config = dict(
    model='image classifier',
    crop_scale_min=0.8,
    hidden_act='prelu',
    widths=[64, 112, 192],
    loss='binary_cross_entropy',
    optimizer='muon',
    orthogonalizer='newton_schulz_5',
    max_grad_norm=5.0,
    warmup_steps=1750,
)
Rows from block 10 of a small image classifier, named by matrix and row number. Rows with one number belong to one channel. Each number is 500 + 40 x the weight over its row's rms, rounded and kept within 0 to 999. All counts start at 0. Numbers have three digits each.
Before each channel's rows are labels from the 100 images, of 14848, where the channel reaches its highest value: "responds to" is what is common among them. Only what is clearly more common there than usual is listed. The data: simulated grey scan slices of phantoms with and without marks. In brackets: how many of the 100.
# convs0: first 3x3 conv (model.blocks.10.convs.0.weight, 192x192x3x3, each kernel summed), inputs 0-63
# convs1: second 3x3 conv (model.blocks.10.convs.1.weight, 192x192x3x3, transposed, each kernel summed), outputs 0-63

responds to: ring (68); side: right half (68)
convs0.149:460502492499508564516463531551492482509462518578520509533446455468510487487425576536515541516491488462463516521550504538434535454506503502504536420499475483461489584481527475491527515442545492
convs1.149:504495542495493497426500445500596472495470514497501501485478391502451425630362498500515494500498449505494498500495489498508502496499365502430392495501500501444402406517463516506498514566492496

responds to: belly (94); side: left half (90); several spots (54)
convs0.122:515515515506505532556547478504498575495490495476532521451525509525497492495513502529506505474500539466517455577500516508418489536443493427469562529472455486507480545485516511448519468477487361
convs1.122:538492542493503502723504500447449427496439500495501498511462500498420494562478496506461498505497419509503501508505504501492497491501494498471427502505499504439539484525480488495503501499499498

responds to: bright spot (87)
convs0.9:482427528551449474461507526494544459551526482495555529522474476491475501458508579554522488544531490514494542545464519486467486482447538478437506431436450518515446467513513487528530458482467562
convs1.9:506501442505491493438491474409489462487461496495497496479401401490456407556496505503490498497491416500494499496505502507482497500492443509454535506499499495463469504456441526503504480538500493

responds to: side: left half (78); limb (62); ring (59); streaks (53)
convs0.168:463480558507496457458498556536500543490475511451462466475500496522526527476505532510551479515559440479547422519428503545514515522524464468495497478396432493465477544406453511564471489499435535
convs1.168:554509525514496496371503488549559406502492505508498496489511510501514449528514500499457490504502467500497499500498496500502507503496517505533534500504501502529424576437443579497498431475495498

responds to: head (71); bright spot (53); dark spot (47)
convs0.4:453461473476461509461457524551567473484459482549448480446546500471519459522476423478498499437502456456464514459471524482504466511493445481503511484477505515459459496489471481484477469538475522
convs1.4:387510460466513492360495424517625559512511480525507495470516504506456476555437528493487500512506489499492514496495511505504497495487354496506511500499490506535425390620432406486496496464499495

responds to: side: right half (74); dark spot (44); ring (37)
convs0.126:456469505509516541512501568447547478486455430540504515515451517522499494470489465502496491569463384529443374501495481503528504484495441516448460450443437488443378477504486508464459504526560484
convs1.126:515504544488492495503495500589486364495463494500496501481502463493572441477449505496477505503488544506492501495492503491403502503481419498523392492502498498598450506416418500494495498479493496

responds to: chest (99); side: left half (86); crack in bone (47); finding: several spots (44)
convs0.104:407503499473509551451485481534540525502530505510494496455533443442503559426526518478569408479491504520500472489503505520504440509597504500543505557415508516500493473513506462564487478513480455
convs1.104:477490530493491505288493482689506548508492502509497494492611451500613585436535496503564501498512443501502499501501504504465501498505516498550550504509492500455563418474501522494506387439500502

responds to: dark spot (97); belly (53)
convs0.50:509436410497548504502513512496425542497483542544474486500568516511533493558449514471524545533541511481489490514490461532454478477493425498485520465510549597437505432550482480476489469504550488
convs1.50:500510485496502517445508473506636525505527505500506492522408640492562481461528497498456502481492435505497503502483517506475507495497463495520403502502495493463562534467545514485499613551494506

responds to: side: right half (83); ring (78); belly (65)
convs0.73:431467462506476488558472449449421502521515416531517555434489502547491519492495511510519403531543485548499533483446456506477402564508483496504481495563497501511436535480427474500491451482516472
convs1.73:525509467519501501533488390494528388494494496496509512481501405500571417477437496498466494497491429487509509498496500508547501487497473505475469511503497502537451656405495475504505420547494498

responds to: side: left half (100); crack in bone (93); limb (67)
convs0.150:437437458524487486481492460505523572478512520564504519528435462520456506459497459482544524435491413480469473493481522464515466493461525463504587558451493499517563397547471484380516497502527454
convs1.150:520504449504499492447508360580543306498486501499496496495484472504450532366533510494632495504507545494491489500507489511488505498508456503486491486496495485551518506565502557499502565372495496

responds to: side: right half (77); several spots (58); ring (42)
convs0.1:465445476496482535477445422523451518445528478524537502511519458453520461474519446524472434508521453527533497500509462507520503439458550546483499488514576458507434487460451538460473534522543481
convs1.1:576501618482500508458519467487477433508421501496513491475460471508495459457382502495448494500487392501501490496508516500621488501490433505534450491501500505469580596476476439490493395612493498

responds to: crack in bone (99)
convs0.26:484457551528490525537541456620470520555485554534496500450507518492497509472530441494577416467511502492457463457499483470486404524511492478477488457517484570488555489522539468517498448479487490
convs1.26:549496650496493506433509549576551651502342498497494499499552398496424557496601506500442505500499511494499496491501507500418504509499570501488464506497498499471620413587573538493498485479500500

responds to: crack in bone (99); belly (68)
convs0.143:497493565548422472496524397504493562519414444407522564557527506473523498500442485511576433518529487396462521488532509456497534520518475523452457549496460454451587535547492478422516454498429452
convs1.143:540514523517502497419508562430477513510600494498501504471452452510517535485575502499563498514488540498496491484493491504457507498490487506458457496493488502497510436569555475502494361430488496

responds to: belly (85); ring (84); side: left half (70)
convs0.123:531484523485521531519530632458414522496544506541533505483527480481483500498504520488453451500477462520506562555534494557506505468446513465498513555439514462513451590513406491496511499516546545
convs1.123:505501393498490494663494551435493496501544497502487500500487562504558476437453508509542506495499478498501499504496500503485498500504497498451452503491495497446421569381500502490498522544502507

responds to: bright spot (77)
convs0.141:569490467505508504524553552513536531508433440498451449421473456498507543504439464529527502492503456508482572474498536478393481515490515451500499535466415455541403448443543523503514402472545558
convs1.141:469507563486498502507503443507548349500534493500493505481498428504513478471420502498557501515507485505505498496498489507522504492499489503447461495500497500639390506472426565504488375554507490

responds to: dark spot (100)
convs0.151:463471554522425496556463476537580455560459403429450465514548507464486471458493476458495525419514452472471482451494501448486486442508470532502515561462476489530485443503514472471561493488510520
convs1.151:464500470492489498481491481487675575497448514503494491482540618499522495517530499489494497500501520501493500498501507490471504506494480496582586499491490499527460430712493545501499555497504510

responds to: side: right half (74); ring (69)
convs0.14:475497537527522517473490463462550506508470470482433462560469469478492464516486479511454455552489424447461487496476538479389555532410526444549482491461543499478468470467528488557458400474473476
convs1.14:579500499496496499507499436522663453489543503503501496495423483493509454526535501489511491499483407485499508494496503503539509503481289509589598495510503491483462475485379552519503378501505494

responds to: bright spot (73)
convs0.175:562489503501515507474433482562451578538469516555470520489491489489476432464495497472545490518437404546447388555522473502482485478448505500464482478421403521531530470576486453435494448482511505
convs1.175:493494580489498496435503472454452571498415496492500503492532556491535482496499505511522497500501416497500496496498501507574505491509407505441489508506500493557572578568553494494496486409501504

responds to: side: left half (70); dark spot (64)
convs0.94:491515527520509513544461493503483530505508332427448518537461524491488532462473512545487571458495572506510609484447462478442558499473493503455554416482534550514449515562461510482489498519515542
convs1.94:462499508489498490546513529573622655515690491481489508497510688520469566549482487494467502506506642504493501498504500503446494496502482504514464510502500498532445479484502498499499416381498483

responds to: crack in bone (56); bright spot (44)
convs0.147:493491448535495510456463439462491568427444410435447512484467560461503563506502465511480554510489503479527480485438510551529501454472509449555472533518447455523522543435468503539537446447511536
convs1.147:580512708513506509526502591632465649501553494489484496461460423503543484616532504496552503485502628501509494500495503487460495500483533499636507491494497499543467397612573503510494459514504491

responds to: crack in bone (95); side: left half (94)
convs0.142:452534529404456471500465414550573583529512489514496442390471471511507468429451456497537467489490462538517457481492497497469507550505465531446503474507461556479498463509471497468502498459463416
convs1.142:609497614492500497573495494553537485501444503503505488492458459498490549421614496501596495507491525498493486501498500497439494506507434503451505498499493496393733415555534588499496443428495492

responds to: side: right half (86); chest (62); crack in bone (57)
convs0.187:452474536534480574440522508493490483433483499480530462498502490451454545419423459500497518476504496539491484477527467532529532539504495489507508483440468452517673455485554449528480470558524450
convs1.187:530489538524509504472489499533593639501486499510510498517576441503493525359502502496514505501504559504494502488496500505430499505494476498446565502505492504713550409655404491506497494466495506

responds to: side: left half (76); dark spot (75); limb (60)
convs0.109:488524528497483542518519468481482635539505547473475461453514509487456524482528526440539529497518539474505435527516493466448517520461479478514564540434458489505547516437486475480560431500494415
convs1.109:580492493524510502661499463473566353486516508506503499524432494501431508430515503506456501499504425505502498504500507490498493492500462502445518503504497504475552481552463529494512481413502509

responds to: dark spot (91)
convs0.77:387472467489498494477426478467468458453511452485476452519472510475465479431496518436488429463472488510459481483564434470539512534527469502468544489442534573504520506552379522506482470535454486
convs1.77:557504556491514505481502494462514602506346486501509499491524622494559506562518512504434494491503480490495508482493504499387489499497547504474513500502488498461644426445639414504498458554496492

responds to: ring (92)
convs0.65:508470542478534487565511483567461476515460509572460457529491461494413483560488505487433530536456489542491508446529465497463460555460444485497463614540495492434515533499531409543542430549509584
convs1.65:529510491507498508484499481432518517509623483493503506508589393511530495559342502488552502504496421492504505507494501497549499490501458503417467495493483513554489474480471524504507511490502478

responds to: bright spot (94); chest (56)
convs0.182:517459578467495526576480490482455508548510428487509575547506490508466451455454572462488495465485489472441551551455436471481524499551488485417475487427452473449495509530462458468475449509496579
convs1.182:453502480505507502439500505502462416506382495495493499505467437509479451521464498498468496493486505498506514509501490507531504494504488491499529494496505493580335620569531517506499442521513494

responds to: bright spot (100)
convs0.84:416502559497457532539525540470547485516503456410477454481404513461457529458442514446554543507479450551549530507508499485495428492486478492539547402548519505524484497450539453537507401512552558
convs1.84:389485460494497506435505524502547512502517494501498506495501416499343494581394507500462509506493471500491512494496488500465485507492463501486605498498500502563487503540548538501505508477491493

responds to: dark spot (53); crack in bone (47)
convs0.134:511516452457599533499451498432534479564517429468481484516453506477543529534485534501443535515456557460484471516503434479494505496431450465497506459506611515573434546513407521507500538490435480
convs1.134:606494588491493495490506512459596551502469497502498497466453476503512516496485510498547496508496620490489495493497492496382497499508557499548499507489492491483565374550610473496490466486494488

responds to: bright spot (100); chest (54)
convs0.71:463473517501482498483477530491543464474550462510524553497424460481511520467497555518530527579534471562537478525525463545443497465543478444383460460431493476516511481467515504469523481477518532
convs1.71:528494504486496511395501435429477431498410504507507487485509425507502509552458493490586485508502509501504497504496494505387491504505482497420518501496488498532426465488505500507496535577493495

responds to: several spots (100); chest (77)
convs0.51:496397463526525515537506472547503554558502449483469483492547484474526552495541503536551474494515518506433466458505480503505481458476473523482505507538468518561446511595502487533459533512475476
convs1.51:542496560494503499475507461516399648497471502496498499496486387497515489439511498498475497504500479491501505495495510504476503501496644491484487493508499497638740449564474530494496541574499500

responds to: several spots (97); side: left half (87)
convs0.53:522569477563534529507563496482471507457490567511451447521516498550509486505441467480545513535480440511475426507514525417501503517471429493516498530471504498532604523427558513481494469520457557
convs1.53:396512518495505506529501437532510509501600510506493500505574612488565508525489504490431488509486460500511501502495494500472498500505649506519412502490497509669417463523460460497508439582495498

responds to: crack in bone (100); side: left half (70)
convs0.115:453442526474499520496548459538558532483477456519485492466483485461473567477517523500497506428476490498472528504592455511440528548506462491533470491467448508516638532538576487495556460501489398
convs1.115:514508616505497502437505574597534598507469510499505506531582420505560458445567503498467500499500504498509512495509496498461500504491499497498480499498501504556514399636545478500504419470499507

responds to: side: left half (91); dark spot (87)
convs0.66:497462421479542477485551474516524507481586420475476437497521542497498497514451423526465556440497467527474580452511480502589451532459499493549521509484512501495431450412465458503501419518494541
convs1.66:414504441509504507387503432467496366497506500495493491476502655495456484517570497502519503506499562497491499494499501491486486501500480501599586500497501502483498284654479517505481421466504500

responds to: ring (98); side: right half (67)
convs0.105:503462442496489509562447418438470476446459490511490532584493521568512468530517429522540536539534503498424558550430524483515441368513482492472532497529459552491390490433461544447511461521516524
convs1.105:526502527518504489439516584577457551504542502500509497476438481489555536458509498509518504510501523495502507487497504500723505500504568508624440519503497503299466506533526447486501473483492492

responds to: crack in bone (93)
convs0.60:421430514485440514463503472449454505517496439494528445534519473496524526514511492531521515490504463559521563473474518496496465516497526563471523538463429489499545448529473526489590517504581490
convs1.60:523503525513500507478498540552499568504365504501503497488539590502469518493560492496560503495492506497504500509506503502392497492503592490572437503497507496546506427547596515507493555474496498

responds to: crack in bone (99); side: right half (90)
convs0.11:451511517536499520443497502481540557483553521517517471447467503417440509459492492495498557459491454514491504454526454477486555507443556466493506458494506510497583475499460474416411554525510462
convs1.11:469499572500498505733496549486523574500458495505499505476598445501428524443490499502452510494506612497491504496508510504509502492500511506450436510491491497445597477468487419505500548426496487